python train.py --image_size=48 --horizontal_flip=false --num_classes=3 --encoder_mlp_ratio=4 --decoder_widths=[64, 128, 128, 128] --decoder_block="bottleneck" --optimizer="soap" --eps=1e-08 --precondition_frequency=20 --one_sided=false --grad_clip=5.0 --final_lr_fraction=0.05
Rows from block 4 of the encoder of a small segmentation model, named by matrix and row number. Rows with one number belong to one neuron. Each number is 128 + 24 x the weight over its row's rms, rounded and kept within 0 to 255. All counts start at 0.
After each neuron's rows are labels from the 100 images, of 14976, where the neuron reaches its highest value: "strongest on" is what is common among them. Only what is clearly more common there than usual is listed. The data: seven-segment displays showing three digits. In brackets: how many of the 100.
# fc1: MLP up (encoder.blocks.4.mlp.fc1.weight, 768x192), inputs 64-127
# fc2: MLP down (encoder.blocks.4.mlp.fc2.weight, 192x768, transposed), outputs 64-127

fc1.69 [129  96 159 151 129 169 122 107 109  91 110 176 152 124 128 114 130 112 112 156  97 146 116 147 179 101 134 144 120  97 109  82  90 168 126 136  85 137 142  94 108 136 131 134 117  78 139 120 168 126 155 127 113 135 165 130 137 159 148 148 137 108 113  88]
fc2.69 [121 125 131 134 132 109 125 109 139 113 125 137 137 129 142 138 124 125 134 121 136 126 129 118 135 122 128 124 131 255 120 144 127 121 126 131 134 125 106 136 120 133 133 138 138 128 133 117 124 114 130 121 143 137 133 120 132 129 120 138 126 143 118 119]
strongest on: white glow (48)

fc1.273 [113 132 198 174 155 133 141 140  95 134 144 142 117 111  97 145 121 113 144 171 107 147 103 167 143 146 135 154 147 117 110  94 107  99 121 144 132 101 166  86 140 105 142 161  88 120 117 146 148 132 143 145 111  65 137 107 131 105 163 137 137 149 134 107]
fc2.273 [127 141 127 134 123 110 121 125 123 116 118 137 128 134 121 135 117 118 122 119 131 128 135 124 129 127 127 121 142 255 121 135 125 137 117 131 139 137 111 131 131 124 124 131 132 128 136 130 122 124 126 128 128 141 117 123 134 122 138 144 129 133 117 113]
strongest on: white glow (67)

fc1.230 [153 111 129 113 142  87 113 117 149 149 139 167  99 112 109 112 137  97 146 177 151 104 111 144  67 141 145 113 124 100 131 154 134 145 117  62 130 129 145 171  91  82 188 103 152 121 105 163  83 104 154 129 145 132 127 142 111 139 105 115 101 121  74 103]
fc2.230 [123 126 125 129 143 120 121 143 127 119 127 129 129 114 118 131 121 130 128 139 129 133 122 125 141 136 114 144 119 255 130 136 124 132 131 127 134 135 116 139 117 137 114 134 128 134 132 131 130 128 139 122 127 123 134 111 134 128 119 127 120 120 129 137]
strongest on: first digit: 0 (26); first digit: 8 (26); first digit: 6 (26)

fc1.221 [129  95 117 139 134 126 100 143 144 147  97 179  97 109 142 147 167 157 116 108 127 158 132 131 127 140 146 123 132 107 106  97 139 100 106  63 113 134 132 105 124 122 178 117 133 118 125 155 133 162 105 160  86  90  99 134 113 110 158 132 123 133 118 142]
fc2.221 [134 126 130 136 129 119 125 129 113 127 120 131 124 134 115 124 136 129 126 125 128 121 119 130 134 127 126 120 124 255 132 122 120 118 135 141 125 129 125 117 125 138 125 132 124 137 117 122 122 127 141 128 128 135 130 119 116 125 114 136 120 136 126 127]
strongest on: white glow (38)

fc1.644 [106 117 150 124 109 116  91 186 123  99 144  77 107 142 101 104 125 106 120 162  75 158 104 129 148 106 141 133 156  90 130 172 109 133 106 145 104 133 189 165 134  91 143 121 114 125 165 111 103  83 119  94 136 153 173  95 137 138 170 137 101 117 124 135]
fc2.644 [108 153 120 131 123 127 152 106 136 111 125 130 111 124 129 124 128 137 144 126 142 123 110 118 130 134 143 122 125 255 133 112 139 121 110 118 132 151 130 122 124 125 136 114 125 132 127 109 114 114 133 123 132 138 127 142 116 125 126 132 130 130 141 120]
strongest on: green glow (38)

fc1.764 [134 118 116 143 120 173 137 171 126 107 126 134 110 152 127 152 108 123 103 103 115 149 119 115 119 125 131 134 104 130 172 116 169 121 130 141  52 152 133 108 131  68 142 119 185 106 137 144 149 153 126 125 153 134 143 154 101  97 156 149 107 135  91 128]
fc2.764 [139 133 142 136 127 121 137 101 131 118 147 113 116 117 132 131 135 119 124 133 124 139 136 129 123 118 121 127 112 255 125 137 120 116 125 128 138 126 149 129 103 137 128 121 114 134 135 122 128 128 115 118 120 145 126 119 116 117 120 118 123 126 125 135]
strongest on: white glow (52)

fc1.192 [117 131  90 148  98 155 124 203 129 134 163 122 154 170  89 127 117 123 129 126  91 110 140 123 105 140 136 115 131 129 117 138 148 112 125  79 120  92 143 136 132 119 157 154 167  77 143 134 150 143 104 110 151 149 128 153 144 152  88  99 172 135 100  99]
fc2.192 [133 128 118 139 122 133 123 125 140 125 137 128 118 116 116 141 128 133 111 132 116 118 128 137 113 134 135 131 125 255 132 129 121 108 128 121 128 133 123 131 122 137 130 127 138 121 114 130 134 125 117 121 133 147 138 124 139 129 120 119 116 123 124 118]
strongest on: third digit: 1 (28)

fc1.180 [123  97 145 144 130 155 138 137 121 134 131 158  76 158 123 148 120 148 122 107 124 122 127 121 125  89 146 151 108  80 137 119 161 123 135 114 117 159 183 144 156 118 138 163 126 111 120 155 116  95 157 122  89 199 107 140  95 109 111 127  90 107  45 120]
fc2.180 [132 133 127 129 124 113 115 127 126 143 119 125 149 128 123 125 135 118 114 116 129 119 129 127 132 122 124 136 138 255 127 130 121 125 131 126 143 117 139 137 117 132 127 130 133 131 126 117 133 137 143 130 138 141 126 129 120 114 130 117 136 138 139 127]
strongest on: glare (62); white glow (54)

fc1.485 [128 130 177 127 129 160 154  76 125 155 159 144 141  90  71 149 126 129 121 158 102 126 155 118 157 144  98 145 180 143 124 107  82 110 119 165 127 138 129 117 157 118 144 131 115 125 127 165 134 112 117 173  59  98  94 121 134  90 156 193 133 101 127 138]
fc2.485 [145 137 144 130 136 127  92 122 136 110 132 121 126  95 133 151 125 136 121 146 143 104 143 107 143 103 155 111 146 255 124 108 152 142 138 150 163 133 102 120 120 149 129 122 124 119 121 145  95 120 122 120 103 150 120 126 159 142 157 133 155 153  93  82]
strongest on: white glow (54)

fc1.173 [117 103 145 104 115 190 128  87  80 150 148 157 187 181  83 150 144 123 133 127  91 160 160 138 143 134 127 117 129 111 150 171 153 145 133 143 105 156 125 133  91  87 138 112 167 155 142 126 134 120 123 126 127 154 108 109 149 161 124 130 151 150 137  82]
fc2.173 [117 123 137 125 129 121 118 134 124 136 124 119 127 123 123 128 126 126 128 113 138 143 126 118 131 129 124 126 125 255 121 118 125 123 131 128 112 133 120 129 129 129 124 125 128 128 132 128 123 130 110 130 121 127 129 136 133 123 126 123 123 120 124 124]
strongest on: dark on pale (64)

fc1.575 [125 103 110 131 121 163 145 153 180 140 114 115 119 140 137  89 134 125  93 126  90 129 112 106 139 103 150 148 160  77 149 130 130 140 100 107 141 154 140 129 121 126 118 109 135 134 107 149 157 104 148 106 150 151 131 122  95 157 113  97 135  99 127 125]
fc2.575 [137 123 128 122 122 133 129 123 116 120 119 130 130 136 109 127 132 127 133 134 130 123 125 128 126 141 124 145 124 255 122 117 133 131 136 123 129 114 132 136 132 127 119 122 119 127 124 134 125 138 135 122 128 131 133 132 124 132 119 125 133 123 137 135]
strongest on: the digit 1 (66); second digit: 1 (35); first digit: 1 (26)

fc1.127 [112  85 150 154 136 140 116 170 121 163 119 135 113 147 161 120 102  97 103 156 136 116 120 102 125 120 142 139 115 125 150 139 122 112 116 153 110 139 141 168 143 131 138 141 124 142 165 121 146 109 119 108 120 117 110 122 100 181 126 107 133 121 104 172]
fc2.127 [136 124 121 135 126 131 136 126 130 126 138 117 119 127 116 138 129 115 139 119 127 138 123 122 135 132 127 125 123 255 119 117 126 129 119 127 122 136 124 127 136 127 117 142 122 125 134 119 117 131 115 130 119 134 123 135 125 128 127 130 146 137 121 128]
strongest on: the digit 1 (56); first digit: 1 (27)

fc1.140 [112 165 114 137 118 117 128 120 140 167  91 125 164 135 129  81 113 140 185 139 113 136 127 121 136 135 160  74 111 147 101 119 134 119  89 143 119  65 138 111 136  69 158 142 132 125 116 149 150 151 100 105 118 139 116 103 131  90 169 156 121 138 138 105]
fc2.140 [134 134 115 121 111 127 138 125 140 123 115 139 124 138 118 129 135 137 125 127 146 143 133 124 131 128 113 116 126 255 140 128 136 142 134 116 139 146 121 117 121 139 122 133 106 142 131 110 139 116 117 146 129 125 123 136 124 128 126 123 133 136 137 134]
strongest on: amber glow (35)

fc1.570 [165 102 139 135 145 154 125 166 138 139 123 116 144 134 132 137  88  96 120 132 138 152 157 163 113 100 121 176  79  98 119 108 155 122 149 103 163 151 132 171 135 142 148  98 107 111 116 135 116  85 147 195 131 170 153 125 104 156 129 138  60 129 151 159]
fc2.570 [125 123 126 138 129 133 138 111 116 127 110 134 113 137 133 134 136 134 123 123 123 120 146 113 125 142 119 108 144 255 124 116 127 134 122 127 127 116 123 125 130 131 136 125 137 138 124 116 117 123 123 133 116 132 117 115 124 129 127 124 138 124 133 144]
strongest on: blue glow (37)

fc1.403 [131 115 149 100 164  86 140 161 158  90 132 137 177 110 152 104 110  66 150 132 126 162  96 109 134 146 133 128 146 138 100 111 118 145 122 120 183 143 126 155 138 164 132 176 129 134 127 121 148 112  83 156  82 102 147  96 159 141 174 118 157 150 132 140]
fc2.403 [126 132 125 129 131 122 127 114 137 125 136 119 126 130 130 116 125 122 133 126 127 120 129 135 144 129 131 126 132 255 138 131 130 127 136 119 129 138 124 126 122 129 122 126 132 125 120 120 126 129 117 135 132 133 131 127 124 125 115 130 114 121 128 118]
strongest on: dark on pale (72)

fc1.189 [132  86 146 123 148 157 132 105 121  90 176 113 121 153 118 152 110 131  94 120  80 120 134  96 137 104 148 126 119 128 196 130 109 127 149 142 143 139 150  90 118 148 129 107 185 120 100 139 173 143 140 145 140 116 136 138 147 103 120 158 126 157 142 143]
fc2.189 [125 119 133 132 136 134 128 119 131 136 145 116 137 128 134 123 117 121 136 136 137 130 118 132 134 112 119 124 130 255 115 121 123 136 127 122 124 123 117 122 119 139 147 135 124 122 128 117 144 130 131 129 139 128 120 123 130 112 133 121 134 129 122 142]
strongest on: glare (70); red glow (36)

fc1.427 [136 117 105 146 154 129 135 154 116 135 163 132 138 166 151 133 140 103 142 163 128 123 123 116 147  86 101 133 126 120 137  97 150 137 146 134  88 137 112 116 129  95 113 101 152  69 130 163 167 118 128 153 150 136 150 165 147 107 135 146 107 140 142  99]
fc2.427 [114 128 132 130 150 117 110 107 144 125 124 111 116 118 130 135 128 143 138 126 137 133 127 133 133 136 101 136 147 255 113 138 136 122 129 134 125 111 155 115 117 142 111 137 127 125 113 124 144 127 126 117 107 140 125 141 119 118 124 123 140 119 112 129]
strongest on: white glow (41)

fc1.513 [153 106 141 121 121 158 133  98 150 102 151 141 140 161 134 143 112 133 121 150 117 151 124  88  86  84  97 147  99 187 181 117 131  97  81 191 173 163 159 146 132 128 132 117 177 137 132 141 122  94 149  92 157 142 152 127  91 130 144 138 114 110 128 124]
fc2.513 [140 129 123 134 123 129 120 129 117 142 135 130 136 146 127 123 129 131 129 132 126 125 119 124 126 126 125 126 117 255 123 123 134 120 138 129 124 129 125 134 132 126 119 127 131 128 130 116 141 123 144 126 126 136 132 120 126 127 121 128 122 137 124 117]
strongest on: the digit 1 (63); third digit: 1 (32)

fc1.509 [159 131 120 141 164 150 125 117  91 148 119 116 144 128  96 114 156 111  94 117 118 141 159 123 127 115 148  90 128  86 130 142 105 130 132 115  90 114 129  98 153 104 142 114 161 135 160 131 155 139 113  76 149 133 167  93 124 124 128 109 103 140 158 120]
fc2.509 [127 120 117 127 121 140 135 104 144 137 129 147 143 137 116 133 127 128 124 131 130 108 135 133 124 132 132 123 125 255 135 132 123 133 115 125 140 133 124 139 125 128 125 129 128 111 121 135 128 119 110 124 128 135 111 118 110 128 131 118 138 138 130 125]
strongest on: dark on pale (73)